A small spectrogram enhancement model, trained from scratch.
Model: 10.8M parameters, arch unet.
Training: adamw at rate 0.004, 18000 steps.
Data: trained on notes from a synthesiser with random patches, 78125 training examples, 14.7 epochs.
Rows from block 4, named by matrix and row number. Rows with one number belong to one channel. Each number is 50 + 10 x the weight over its row's rms, rounded and kept within 0 to 99. All counts start at 0. After the name is the row's rms in percent of the matrix's.
# convs0: first 3x3 conv (model.mid.0.convs.0.weight, 384x384x3x3), inputs 230-234, a 3x3 kernel for each
# convs1: second 3x3 conv (model.mid.0.convs.1.weight, 384x384x3x3, transposed), outputs 230-234, a 3x3 kernel for each
convs0.130 100:57 41 37 58 43 34 65 54 46 41 43 44 42 47 50 43 46 54 50 53 47 47 50 41 40 49 34 56 63 58 55 64 59 53 60 58 27 46 58 23 48 73 22 48 74
convs0.131 100:62 46 29 63 47 27 57 48 28 50 50 48 51 53 54 55 55 58 52 53 39 45 49 37 43 50 47 63 56 47 65 55 49 64 59 56 28 47 70 21 47 86 17 48 89
convs0.132 100:49 48 44 44 42 43 37 36 36 51 55 55 49 47 51 47 47 50 64 62 64 53 49 52 51 47 44 49 46 47 54 53 53 35 39 37 51 49 51 48 43 41 48 44 42
convs0.133 099:62 66 67 59 59 54 50 50 41 55 53 54 57 54 55 57 55 56 47 39 34 44 37 42 52 45 60 43 50 57 50 51 63 37 38 50 53 56 61 53 54 55 50 50 51
convs0.134 104:47 52 51 45 50 47 39 43 40 38 42 40 42 54 49 42 54 50 42 46 51 41 46 50 41 42 50 48 52 50 55 56 49 55 61 59 50 46 40 53 52 52 58 66 69
convs0.135 103:47 48 41 44 41 36 49 50 49 47 48 48 55 49 54 51 46 54 69 64 71 46 43 47 52 51 48 57 47 45 46 42 42 38 44 43 47 49 51 45 47 49 44 46 47
convs0.136 097:53 44 46 44 45 50 46 43 54 31 49 43 37 44 40 39 45 41 40 44 61 42 43 54 42 44 37 52 49 45 53 58 57 50 57 56 41 48 44 44 51 49 40 52 55
convs0.137 106:52 41 38 48 36 42 58 54 60 54 59 57 46 49 52 49 51 53 61 64 62 53 63 55 53 60 43 46 46 48 41 46 48 39 47 50 37 44 54 38 46 56 41 47 56
convs0.138 103:57 59 54 58 67 61 46 53 49 41 43 48 53 41 32 49 44 35 47 42 70 35 32 52 45 42 49 35 41 47 49 51 56 55 55 48 47 51 58 50 49 49 49 45 45
convs0.139 097:47 47 49 47 53 57 44 48 50 52 45 40 59 49 32 54 49 29 60 61 87 36 36 71 39 39 61 51 44 46 61 59 56 54 50 48 47 42 45 57 46 38 62 48 40
convs0.140 100:47 53 58 58 55 59 62 54 49 62 67 51 60 60 45 59 56 48 43 32 46 51 37 52 57 48 64 60 62 52 60 60 47 54 49 37 73 58 49 65 51 38 63 48 31
convs0.141 102:44 48 55 47 44 54 49 41 49 72 52 56 64 51 59 59 48 53 50 53 43 40 50 43 39 51 48 53 45 46 52 45 43 44 39 41 63 50 51 58 51 49 56 46 45
convs0.142 100:70 55 31 68 56 30 62 57 38 49 48 50 51 51 53 52 51 53 48 49 37 43 49 37 38 51 44 65 54 47 72 52 47 74 62 54 28 48 71 22 48 87 19 47 87
convs0.143 098:52 40 37 45 37 40 49 43 47 44 46 47 40 39 45 43 40 45 44 49 49 44 50 42 41 47 32 52 55 57 47 58 61 42 52 60 40 46 56 42 51 66 41 54 73
convs0.144 099:49 46 46 41 45 57 43 49 60 39 48 44 45 44 39 49 47 44 43 50 67 42 48 57 45 47 49 43 51 49 42 54 53 44 53 55 49 49 43 48 46 41 41 47 44
convs0.145 098:43 58 64 47 56 58 47 52 52 56 54 46 58 54 41 51 47 37 46 36 30 47 39 43 56 53 63 58 51 60 50 46 53 50 45 45 58 56 56 58 54 46 55 50 40
convs0.146 099:65 58 55 64 55 50 64 56 55 48 42 44 57 44 48 51 41 42 47 45 36 45 43 37 40 33 37 73 64 62 68 58 50 52 41 40 51 49 50 52 51 51 51 48 41
convs0.147 103:59 68 64 44 57 51 26 40 44 38 40 42 43 51 52 30 38 41 49 46 40 52 48 39 57 49 38 53 47 54 57 46 50 52 43 36 46 48 48 49 51 49 54 58 56
convs0.148 098:61 59 64 53 53 59 47 48 55 46 48 57 53 52 61 49 50 51 47 44 38 46 43 39 48 45 41 76 67 60 54 49 43 51 44 40 47 44 40 52 45 41 60 50 41
convs0.149 098:57 49 49 57 50 49 38 36 34 53 57 39 54 58 27 56 59 31 51 48 76 40 37 81 44 40 84 50 48 49 61 57 49 54 51 45 47 42 46 54 42 33 58 46 36
convs0.150 100:67 51 30 71 54 27 61 54 33 47 49 49 50 56 55 56 58 59 50 51 39 47 52 40 44 57 50 63 53 45 68 53 47 72 64 56 28 51 70 23 49 86 19 47 85
convs0.151 095:63 66 66 60 61 58 63 65 56 51 49 43 56 57 52 40 37 37 39 43 40 37 43 37 41 39 42 46 55 63 51 53 61 41 40 53 56 50 53 50 48 50 48 45 42
convs0.152 101:40 33 41 29 33 37 32 33 37 53 37 47 43 42 56 43 46 54 56 42 37 56 51 44 56 55 43 47 43 51 45 41 50 39 45 56 48 47 52 48 48 51 43 50 52
convs0.153 099:59 67 58 50 58 46 39 47 45 46 46 42 48 52 47 41 46 41 50 43 35 49 47 37 46 51 38 62 55 53 67 53 48 74 59 49 38 45 58 37 46 61 38 47 60
convs0.154 108:52 54 47 61 62 55 66 68 70 51 55 65 59 52 54 54 46 45 47 39 30 40 41 42 50 54 54 33 38 38 49 51 56 54 51 50 51 61 72 39 46 55 46 45 45
convs0.155 102:59 46 40 65 50 36 59 48 30 47 44 41 47 49 47 53 54 53 52 57 47 51 53 46 46 51 46 55 51 48 59 53 51 63 62 59 34 50 62 26 47 79 22 49 85
convs0.156 098:44 44 46 40 44 43 48 47 46 53 51 55 45 46 51 40 44 47 63 52 32 62 56 44 58 56 49 56 51 59 55 51 53 35 40 43 57 59 60 43 42 40 36 35 34
convs0.157 099:54 57 52 55 50 48 52 45 37 41 52 38 43 51 30 49 57 39 49 47 65 45 43 69 49 49 75 42 52 59 49 57 64 40 54 58 50 45 50 57 47 39 59 51 40
convs0.158 097:66 66 59 61 61 53 55 53 41 44 53 42 47 55 34 48 54 35 44 45 62 40 44 68 48 48 81 38 54 63 45 56 63 41 48 53 48 49 55 54 50 49 57 52 47
convs0.159 099:35 49 48 33 50 44 33 43 42 53 58 50 41 47 43 37 45 44 54 44 32 56 52 39 54 52 41 62 51 54 52 46 49 49 44 43 59 58 56 55 56 55 52 55 55
convs0.160 098:44 45 40 43 42 43 51 45 45 59 46 47 43 46 54 32 43 49 58 45 31 52 49 42 49 51 48 53 44 55 46 46 59 31 38 53 63 59 56 58 54 48 54 49 43
convs0.161 096:62 56 53 60 56 49 49 47 40 54 60 42 55 59 37 53 58 35 52 51 71 37 37 65 48 50 84 45 48 54 56 58 59 45 50 53 37 37 49 50 46 44 59 52 46
convs0.162 102:43 59 58 51 65 64 53 65 67 55 55 68 53 52 63 48 48 53 50 43 33 50 46 38 62 58 49 59 51 55 52 44 46 59 46 42 65 67 65 57 55 51 55 49 42
convs0.163 105:64 64 65 59 60 64 56 60 68 42 45 55 50 57 67 47 62 73 51 52 52 46 51 48 42 42 43 48 48 52 40 48 57 27 36 49 58 60 53 49 54 47 49 52 41
convs0.164 097:32 50 48 32 48 44 34 45 42 54 52 44 44 48 44 35 45 43 50 46 38 52 52 41 51 52 44 61 56 55 55 48 48 48 47 47 58 54 54 57 56 55 52 56 56
convs0.165 103:48 54 60 49 54 58 49 49 52 59 64 52 61 57 47 62 60 47 46 40 65 42 40 62 54 47 60 62 66 56 59 61 47 55 55 41 72 56 42 64 46 28 66 48 27
convs0.166 104:48 43 50 41 46 62 45 52 62 43 54 48 47 54 47 41 45 45 43 48 55 45 46 58 45 42 50 37 43 48 38 49 63 35 50 62 53 53 45 54 54 45 55 57 47
convs0.167 100:61 55 58 63 53 52 72 62 58 52 45 46 60 54 55 45 40 42 41 47 35 37 48 43 30 40 41 64 66 70 51 50 57 50 45 52 53 51 48 49 51 51 49 47 43
convs0.168 095:59 63 66 63 65 61 67 65 53 50 50 49 56 53 50 38 33 38 38 38 37 40 36 39 40 33 43 48 57 67 49 55 68 46 45 57 51 49 50 51 48 49 47 45 44
convs0.169 098:54 64 59 47 57 48 41 48 47 48 49 44 50 55 49 42 48 44 54 47 35 49 49 38 46 47 39 69 55 50 68 52 45 69 57 47 45 46 58 46 50 61 44 50 60
convs0.170 096:45 48 40 41 44 38 46 49 47 53 46 50 45 42 53 37 43 48 63 46 31 60 52 43 54 52 49 63 52 59 48 43 49 27 32 41 59 57 56 51 49 48 49 47 47
convs0.171 107:57 51 58 56 54 63 68 67 79 34 34 35 42 44 46 39 37 44 44 63 57 49 63 60 46 58 51 50 63 60 48 58 61 45 58 64 55 60 56 54 59 58 55 56 59
convs0.172 104:43 34 50 45 40 54 47 41 48 53 43 41 56 44 43 51 40 36 49 41 40 48 47 46 42 47 39 47 44 48 44 50 59 47 57 58 58 43 43 59 53 49 61 60 58
convs0.173 097:50 52 50 52 50 47 47 44 38 46 60 58 52 56 50 49 56 51 59 56 74 43 40 69 52 46 74 43 50 53 49 50 51 47 51 48 46 46 46 52 45 41 59 50 44
convs0.174 096:66 66 64 66 63 54 59 56 43 52 52 42 54 53 45 47 43 40 36 33 32 43 42 52 47 43 65 39 48 59 52 58 67 45 44 54 55 52 56 54 48 50 53 47 45
convs0.175 097:54 37 33 52 39 32 54 44 41 42 42 49 48 47 57 51 50 56 51 50 42 47 44 30 37 48 34 58 60 58 55 59 62 53 58 64 26 44 61 22 47 73 23 48 76
convs0.176 100:48 55 49 50 56 54 49 54 54 49 56 61 53 50 45 51 43 38 68 57 67 53 47 65 52 45 59 29 37 41 48 54 58 47 50 50 50 53 61 51 45 43 57 47 42
convs0.177 096:58 60 63 59 59 54 66 63 55 47 49 48 56 54 52 38 36 40 42 49 42 40 45 40 40 38 41 59 62 69 56 57 65 40 42 52 51 48 49 48 50 54 44 45 43
convs0.178 100:54 48 55 47 48 62 44 50 67 40 57 56 47 62 60 47 56 59 43 47 56 45 51 54 45 51 42 46 55 48 37 52 48 39 53 55 52 54 42 50 54 44 49 56 49
convs0.179 097:40 49 44 42 49 41 47 46 43 57 57 59 45 49 49 35 39 39 51 37 21 55 46 44 50 49 55 53 46 55 58 52 57 34 37 46 70 67 59 58 52 45 48 41 34
convs0.180 100:69 50 31 67 54 27 60 53 32 50 48 46 51 56 52 56 56 55 51 51 37 48 53 39 41 53 48 66 55 47 69 51 47 71 61 56 29 47 71 22 47 87 20 47 87
convs0.181 095:55 51 46 55 55 46 48 46 45 49 53 45 55 57 40 52 55 39 62 58 88 41 41 71 40 43 71 47 47 51 57 53 51 55 56 49 37 37 41 48 43 41 57 52 48
convs0.182 099:57 56 56 53 54 51 60 59 58 50 46 56 59 53 65 49 46 56 47 51 41 46 47 39 45 44 41 81 76 71 59 54 53 55 48 50 54 51 46 51 53 49 49 47 44
convs0.183 100:57 67 63 50 60 57 36 44 49 42 48 56 44 53 60 36 45 50 50 45 37 56 47 36 58 47 38 62 54 57 61 48 49 60 46 38 45 44 44 51 51 48 53 56 50
convs0.184 104:63 66 67 52 54 50 47 48 46 36 44 45 46 54 56 35 35 38 46 45 37 46 48 40 46 55 40 55 52 53 61 54 48 61 51 45 42 45 54 40 49 60 41 48 57
convs0.185 105:47 52 64 51 51 58 50 51 53 64 65 62 59 60 58 58 55 56 58 40 39 60 38 40 57 34 34 73 71 64 61 58 48 55 48 43 67 53 39 58 50 38 64 56 41
convs0.186 098:55 40 32 54 38 25 48 38 30 40 42 41 43 44 48 48 47 53 50 52 43 48 48 39 46 51 40 60 58 54 62 62 58 61 61 60 33 48 61 27 49 79 27 54 89
convs0.187 100:65 54 38 69 56 29 59 52 33 48 44 46 47 48 50 50 52 55 51 50 38 48 54 43 43 58 53 62 48 44 71 53 46 70 60 52 29 47 67 23 47 84 20 47 88
convs0.188 099:64 61 46 61 60 38 52 51 42 50 49 45 47 52 49 46 53 48 53 44 29 55 50 33 46 53 36 65 54 52 68 55 49 72 59 54 31 45 63 28 47 73 23 44 69
convs0.189 096:51 39 41 44 40 46 47 46 54 45 51 47 51 48 39 47 44 41 42 42 54 43 43 40 42 43 36 52 50 50 49 54 53 49 56 57 39 44 47 43 51 53 38 52 56
convs0.190 100:57 44 39 55 43 34 52 44 36 44 43 45 43 41 47 45 44 50 48 46 48 41 39 39 38 42 38 56 54 50 50 58 56 56 57 60 29 47 56 27 49 71 30 56 80
convs0.191 103:56 68 66 42 57 53 29 43 47 38 43 47 40 47 53 31 35 39 50 45 41 51 46 40 54 47 37 52 43 49 60 47 47 50 36 33 46 47 46 47 50 48 50 53 52
convs0.192 099:45 43 40 41 42 42 46 45 45 49 50 54 46 46 52 41 43 50 65 60 48 55 52 46 50 47 45 55 50 52 54 51 52 30 37 38 54 55 55 42 39 36 38 35 34
convs0.193 098:39 63 56 36 56 53 31 47 46 53 50 48 49 50 52 42 49 48 51 46 38 49 46 40 54 51 43 68 55 54 67 49 43 61 49 46 54 49 50 55 52 53 50 52 52
convs0.194 097:60 60 55 61 56 48 47 39 29 52 61 43 54 58 37 53 61 40 52 47 63 47 40 66 53 46 78 42 41 53 48 45 50 50 51 53 42 40 47 49 47 50 52 53 52
convs0.195 101:56 42 34 61 46 33 55 43 29 43 44 41 42 50 48 46 50 54 52 53 51 49 51 51 47 53 51 60 55 51 54 52 51 65 64 63 34 50 62 28 50 80 26 55 92
convs0.196 099:49 42 45 43 42 46 39 41 44 39 45 42 43 41 37 46 44 41 43 41 49 41 43 43 46 48 44 47 45 43 46 50 48 50 56 53 36 45 46 37 47 51 37 53 55
convs0.197 099:63 52 34 68 55 28 55 52 33 46 47 50 51 52 55 54 55 60 47 47 34 48 53 38 40 57 46 64 54 47 75 57 51 72 62 54 30 48 72 23 47 87 19 47 86
convs0.198 100:63 50 35 63 53 30 54 51 33 46 47 44 52 52 51 54 52 55 56 53 37 54 56 35 52 61 43 65 55 46 74 57 48 73 62 53 28 45 70 25 44 84 20 41 82
convs0.199 100:45 62 61 38 54 53 36 46 50 48 49 49 44 49 50 36 42 44 52 49 39 52 50 42 53 52 43 64 59 59 63 52 49 63 56 48 51 48 50 51 52 53 51 55 57
convs0.200 096:44 45 35 42 44 35 50 45 38 55 48 49 42 46 50 31 40 43 59 42 27 55 49 39 52 49 49 57 51 62 48 44 50 29 36 46 61 59 55 51 51 47 45 47 44
convs0.201 098:51 41 44 44 40 49 45 44 52 35 44 41 42 42 37 47 43 43 44 47 57 44 46 48 44 48 41 47 49 47 47 53 52 46 53 54 37 43 45 37 46 48 31 47 50
convs1.130 096:37 42 44 40 47 52 44 54 57 48 54 61 44 52 54 41 48 48 50 54 58 49 60 64 48 61 63 47 42 37 54 48 46 51 46 44 39 30 31 46 42 43 52 47 47
convs1.131 096:56 52 52 52 52 53 56 58 56 43 43 51 45 44 47 45 44 43 58 52 51 59 58 58 56 57 58 52 49 46 55 52 52 57 53 50 25 22 28 32 28 32 35 28 32
convs1.132 098:74 71 69 70 66 64 71 64 60 55 53 52 55 55 55 45 47 47 63 52 41 45 37 34 37 36 35 43 47 50 52 56 58 59 54 53 58 58 54 56 56 56 48 50 53
convs1.133 103:51 47 44 49 45 39 40 37 33 46 47 46 46 48 47 49 51 49 37 42 43 39 45 46 42 47 51 49 40 53 49 47 62 55 58 70 42 49 49 44 52 50 40 47 45
convs1.134 110:54 55 56 53 55 57 57 58 59 49 50 57 49 49 53 49 51 53 39 38 43 43 43 46 54 53 52 51 51 52 53 54 56 48 51 56 53 45 45 56 47 44 58 49 41
convs1.135 097:70 66 64 60 58 57 63 57 55 54 52 54 59 60 63 47 49 54 63 55 47 51 44 40 38 36 36 33 38 40 38 45 50 56 54 54 51 48 42 58 56 51 56 55 57
convs1.136 091:39 46 45 35 47 50 44 53 56 63 66 61 59 62 61 50 55 58 40 42 41 49 49 45 58 56 46 49 50 52 53 55 57 57 58 59 76 63 50 83 67 52 77 62 49
convs1.137 109:53 53 55 58 55 56 59 56 57 51 58 59 49 55 54 46 49 48 49 48 49 37 44 49 29 39 45 56 44 38 54 46 43 51 43 39 49 52 50 52 56 56 54 60 60
convs1.138 104:54 54 52 47 48 49 41 43 45 54 55 51 63 63 60 54 55 55 47 44 39 49 46 42 49 47 43 49 47 46 41 42 46 46 49 53 49 45 33 62 61 51 71 71 61
convs1.139 095:51 51 55 49 49 53 46 46 49 46 50 54 54 53 58 57 53 56 39 45 44 40 45 44 42 43 42 52 46 40 50 49 51 47 52 61 40 37 33 50 44 41 57 50 44
convs1.140 127:67 67 59 60 58 53 46 42 43 49 45 47 42 43 46 37 41 48 40 45 48 39 45 48 45 47 47 48 64 63 57 64 59 50 55 53 42 40 49 37 36 46 34 37 48
convs1.141 109:63 64 67 47 47 52 38 37 40 43 44 43 44 43 51 43 42 55 51 33 38 43 31 39 45 39 43 35 38 50 39 43 51 40 44 48 52 44 36 53 40 32 51 38 32
convs1.142 101:52 52 52 45 47 50 49 51 52 44 43 52 44 44 49 45 44 46 58 51 48 66 59 55 69 65 60 50 48 43 56 56 50 57 55 48 21 19 26 26 25 31 32 26 32
convs1.143 095:31 38 45 37 47 53 48 58 59 55 60 63 52 57 58 45 51 52 46 49 56 50 56 59 51 58 61 46 45 39 52 51 46 48 48 44 59 48 42 68 57 48 67 53 48
convs1.144 095:44 52 51 37 48 54 42 50 55 62 64 59 60 62 62 49 53 57 40 39 38 47 47 40 53 51 40 43 44 45 45 49 53 48 51 53 74 61 47 79 66 55 77 66 60
convs1.145 098:56 52 54 54 48 47 48 41 39 55 47 48 54 46 47 52 46 49 58 52 42 59 52 42 62 54 49 39 42 57 48 51 62 62 65 68 48 48 47 50 50 45 46 50 46
convs1.146 103:36 40 40 40 44 45 42 43 41 51 56 58 43 49 56 50 54 60 53 52 53 59 53 52 71 64 62 37 39 38 50 49 47 47 47 46 35 36 37 39 39 42 39 40 41
convs1.147 102:53 52 54 42 42 47 38 38 42 51 46 50 52 46 50 58 55 56 60 47 43 65 52 48 76 65 60 41 37 37 51 47 46 49 48 46 49 45 46 52 48 47 55 52 47
convs1.148 115:46 42 41 32 37 42 33 36 39 49 51 56 44 47 54 51 53 61 49 45 52 57 48 49 70 60 59 49 46 41 57 53 49 55 51 49 34 41 48 36 43 50 39 44 52
convs1.149 098:49 53 61 50 52 56 49 49 49 48 56 49 49 52 48 51 54 50 38 46 42 39 43 39 44 47 42 46 42 46 52 54 65 54 58 72 47 46 40 50 47 42 49 46 39
convs1.150 095:54 52 52 49 50 52 53 52 51 41 44 51 41 44 47 42 43 43 59 50 49 64 57 55 65 60 58 52 48 44 57 55 51 59 55 51 20 21 27 24 26 30 28 24 31
convs1.151 097:43 43 39 46 45 41 42 39 35 50 54 56 50 55 60 57 58 63 51 51 48 51 51 49 56 56 55 40 40 50 42 42 52 48 52 61 42 45 42 46 50 48 41 47 45
convs1.152 092:60 60 67 51 51 57 56 56 57 49 54 52 49 50 54 46 46 52 69 54 44 61 49 43 49 49 45 37 35 37 34 37 42 45 47 48 69 62 50 72 60 44 67 53 38
convs1.153 097:48 48 52 36 38 47 34 37 44 48 46 54 49 45 52 53 50 55 62 48 44 70 54 49 82 68 60 43 37 34 56 49 44 59 52 44 37 38 41 42 43 43 43 42 41
convs1.154 123:70 63 60 51 47 46 31 31 37 43 44 45 47 47 47 51 49 46 46 39 35 52 44 41 52 44 44 63 60 57 50 49 45 42 45 46 41 42 46 43 47 50 51 57 58
convs1.155 093:54 50 50 49 50 51 50 52 52 43 44 51 42 43 46 43 44 45 45 48 51 50 56 57 58 59 58 51 50 49 55 53 53 55 53 53 29 25 31 33 27 33 33 24 29
convs1.156 095:85 78 76 75 65 62 75 61 57 52 54 57 52 50 56 51 47 50 77 61 41 61 45 34 48 42 38 45 49 48 53 53 51 60 54 50 62 68 66 57 60 58 51 53 53
convs1.157 106:42 46 51 53 56 55 50 50 48 55 61 55 50 57 54 46 54 53 32 46 46 28 43 43 28 41 42 45 39 53 54 53 66 59 60 67 44 49 47 45 51 50 40 47 49
convs1.158 107:37 39 43 41 43 43 39 43 42 54 58 53 50 54 50 47 53 50 32 41 40 32 42 40 37 45 43 43 39 53 49 52 67 58 65 76 46 46 42 48 50 45 44 48 44
convs1.159 098:72 66 66 61 55 56 51 47 50 51 49 51 55 49 51 53 49 50 74 56 41 67 46 39 63 46 41 41 40 43 44 42 42 49 47 45 53 54 52 54 52 47 54 51 47
convs1.160 095:73 67 72 62 55 56 61 53 51 49 52 51 53 54 58 53 50 55 77 61 42 66 47 37 48 41 39 38 36 44 36 39 47 56 52 51 58 60 52 57 52 44 54 47 40
convs1.161 101:46 45 50 47 46 47 43 45 43 51 56 53 52 54 52 50 53 49 35 42 39 33 41 38 35 40 38 47 37 46 47 48 64 53 58 73 38 38 33 49 49 43 52 52 45
convs1.162 107:62 54 54 41 36 40 24 24 31 49 41 45 46 39 41 46 40 40 56 44 35 62 49 40 66 53 48 52 46 47 53 47 45 54 52 49 35 36 40 36 40 42 42 47 47
convs1.163 100:54 51 43 47 46 40 37 36 32 52 52 47 49 50 47 52 50 51 42 43 41 45 47 44 54 55 48 43 40 43 49 42 44 50 47 47 57 53 46 62 55 48 60 51 47
convs1.164 096:68 62 62 58 51 53 52 46 47 52 49 48 55 48 50 55 49 51 75 59 40 70 48 35 67 49 41 40 38 41 45 43 43 53 49 47 53 52 49 57 52 47 56 52 48
convs1.165 116:65 62 56 57 53 53 48 46 47 50 46 49 43 41 45 40 40 48 36 47 55 34 44 50 39 45 47 49 61 57 53 59 53 47 51 51 46 46 54 41 43 52 39 43 54
convs1.166 108:44 54 50 38 50 49 43 50 47 63 60 56 55 56 59 50 52 60 41 44 44 47 49 44 52 55 48 43 49 58 47 51 58 49 52 55 69 56 47 78 62 54 72 58 51
convs1.167 100:28 30 30 38 40 39 40 40 38 59 60 58 51 55 57 52 54 58 58 58 59 57 56 55 67 66 64 29 32 40 39 39 44 40 42 46 39 38 32 46 46 40 47 44 41
convs1.168 100:38 39 34 46 46 41 43 42 35 56 57 57 52 55 59 52 55 60 50 53 53 49 50 51 55 57 56 36 38 49 37 40 52 49 53 63 41 43 40 46 50 48 41 47 46
convs1.169 099:52 49 55 42 40 49 37 37 42 50 45 52 49 42 50 53 47 51 66 52 43 70 54 45 78 63 55 40 35 35 52 45 41 54 48 43 39 38 40 41 42 42 43 43 42
convs1.170 093:79 70 71 65 56 57 65 55 54 50 53 53 54 53 58 51 48 54 82 64 47 67 48 37 47 39 36 38 35 39 41 42 44 61 53 48 56 60 57 54 53 50 52 49 49
convs1.171 114:25 36 44 36 46 52 44 53 57 49 57 60 41 50 53 42 51 54 39 51 58 39 53 60 38 55 60 49 35 31 56 44 40 51 39 34 51 53 53 46 50 55 48 52 56
convs1.172 103:46 52 54 36 45 51 37 44 51 48 53 55 42 50 56 37 44 57 40 39 47 44 47 49 50 55 53 41 43 51 41 46 51 42 46 46 61 47 33 69 48 33 64 44 31
convs1.173 092:60 58 57 57 56 54 55 50 48 54 59 53 58 62 57 50 55 52 34 43 44 29 37 40 28 36 37 45 40 48 48 49 58 55 55 64 46 49 45 54 58 55 54 60 58
convs1.174 104:43 44 43 45 45 42 40 39 35 52 53 51 49 51 51 49 53 55 37 45 43 41 47 45 46 50 49 42 43 57 46 49 66 55 62 72 46 49 47 46 52 50 36 43 43
convs1.175 093:43 46 51 44 51 56 50 58 59 49 55 61 50 55 56 46 52 50 51 49 55 53 56 61 53 60 62 48 46 42 49 47 44 50 45 41 42 35 36 50 43 43 55 46 44
convs1.176 088:75 67 63 67 56 52 53 45 44 52 51 52 54 51 52 51 48 45 42 41 36 39 39 38 37 37 36 64 65 64 56 55 53 45 48 52 49 52 50 47 51 52 46 51 50
convs1.177 101:33 33 30 43 44 40 43 42 38 59 60 62 54 58 63 54 59 64 57 58 55 58 57 55 64 63 61 36 36 42 41 42 48 48 48 52 39 42 40 45 49 49 43 47 47
convs1.178 093:44 50 44 36 46 44 36 45 48 51 60 52 47 56 54 43 52 55 39 37 41 45 44 42 53 53 45 50 47 46 55 50 49 53 49 48 68 58 47 78 63 53 77 61 52
convs1.179 093:84 76 75 71 61 60 65 54 52 51 55 55 53 54 55 52 52 54 76 59 39 63 46 34 51 42 40 41 45 53 51 54 54 62 57 51 60 65 63 56 56 52 51 51 49
convs1.180 096:51 51 51 48 49 51 50 52 52 43 45 52 41 42 47 41 41 42 57 50 51 62 58 57 64 60 58 50 48 44 56 53 49 57 53 49 20 20 27 25 25 30 30 24 32
convs1.181 104:52 51 56 50 49 53 46 46 49 47 55 51 53 58 54 52 55 51 39 43 41 37 41 40 39 42 38 53 44 44 53 50 56 54 58 68 33 35 32 48 45 41 57 53 47
convs1.182 110:33 31 30 37 40 41 40 41 41 59 61 63 52 55 62 52 56 62 59 57 60 63 55 54 73 65 62 36 32 33 47 42 40 50 47 44 35 39 40 41 46 49 45 48 51
convs1.183 105:50 48 49 37 38 44 34 36 39 52 49 56 51 47 53 56 55 60 61 49 46 64 53 50 76 65 62 45 39 39 52 47 44 51 46 43 44 45 47 46 48 48 50 52 50
convs1.184 108:42 46 46 40 42 42 38 39 37 46 50 56 49 51 56 57 62 64 56 49 52 67 58 59 79 70 70 42 36 34 56 52 48 51 45 40 41 47 49 49 51 51 47 43 41
convs1.185 125:65 61 55 54 50 48 40 36 43 43 45 52 35 41 51 35 40 51 32 39 52 33 38 50 43 42 50 46 52 48 54 55 47 47 49 45 43 43 55 40 40 54 40 44 56
convs1.186 087:47 49 51 47 52 55 51 58 61 48 53 60 46 50 55 44 47 49 51 54 58 54 63 64 55 63 62 51 49 43 53 52 45 49 49 46 38 31 36 43 36 40 44 33 38
convs1.187 100:53 51 54 49 51 53 52 54 52 43 43 52 45 44 47 45 45 44 63 52 50 69 59 58 70 60 59 51 47 43 58 56 52 61 58 53 22 25 30 27 28 31 30 26 30
convs1.188 097:49 48 52 41 45 51 41 45 48 46 46 54 45 44 49 48 47 48 60 50 48 68 55 53 78 64 60 46 40 30 57 54 43 59 55 45 22 26 34 26 30 35 30 29 33
convs1.189 088:34 40 41 34 46 51 43 54 57 62 63 66 58 62 64 48 55 59 43 43 46 52 52 49 59 57 53 50 49 44 52 54 51 56 57 54 71 55 45 79 62 48 75 58 48
convs1.190 095:41 42 44 41 47 52 47 56 59 46 51 59 46 50 54 45 49 49 41 45 55 50 56 63 57 62 63 50 49 45 52 53 50 50 50 52 47 36 36 57 45 41 56 41 39
convs1.191 102:51 51 53 40 43 46 35 37 38 50 46 51 52 47 49 58 56 56 57 45 43 65 51 50 78 65 62 42 38 38 52 49 49 52 47 46 49 47 47 52 49 46 53 50 45
convs1.192 096:80 74 72 73 65 65 75 65 62 53 54 57 52 54 59 46 48 49 74 59 41 56 41 33 42 36 35 43 47 47 50 51 50 60 53 49 65 69 65 62 62 60 54 54 56
convs1.193 097:58 55 58 47 43 49 41 37 43 52 44 49 52 43 48 53 44 49 68 53 39 70 50 39 75 58 48 42 40 45 51 46 49 55 51 52 49 48 46 50 48 44 51 49 45
convs1.194 099:42 43 49 45 43 45 42 41 40 50 54 48 50 52 45 49 52 45 40 45 42 39 45 42 42 47 43 47 39 57 53 52 73 58 64 80 45 49 43 51 52 44 50 52 42
convs1.195 090:53 51 51 51 51 52 50 54 55 43 49 54 43 47 50 44 47 47 47 50 53 53 59 61 59 63 63 48 46 46 54 53 52 51 51 52 32 30 33 40 33 36 40 30 32
convs1.196 090:44 48 48 40 50 53 48 55 58 58 61 62 55 58 59 48 52 55 43 41 44 53 50 48 59 56 49 46 47 46 50 53 53 53 57 59 72 61 50 78 63 51 73 58 45
convs1.197 097:52 50 52 47 49 53 50 53 54 46 46 55 45 46 50 47 46 46 56 51 50 63 59 57 67 63 61 49 47 40 56 56 49 56 53 47 22 20 29 27 26 33 33 26 31
convs1.198 099:55 53 55 47 48 52 50 52 52 43 46 54 43 44 48 47 45 44 58 48 50 64 53 55 68 58 59 50 42 35 57 55 45 58 53 46 18 25 32 21 27 34 26 26 33
convs1.199 100:61 55 59 49 44 51 42 38 45 51 50 52 52 47 52 54 50 53 71 52 42 71 50 41 77 59 51 42 37 40 50 44 44 52 47 46 49 48 48 51 50 47 50 51 49
convs1.200 091:80 70 72 69 58 59 65 55 54 51 54 52 54 53 54 49 49 53 80 63 44 66 48 34 48 40 38 38 38 44 43 45 50 61 54 50 57 61 55 58 54 48 54 49 46
convs1.201 089:41 47 47 39 49 55 46 56 59 63 66 64 59 62 64 49 53 58 42 42 44 51 50 45 59 54 45 45 46 44 48 51 50 56 57 57 76 62 48 82 66 51 78 62 52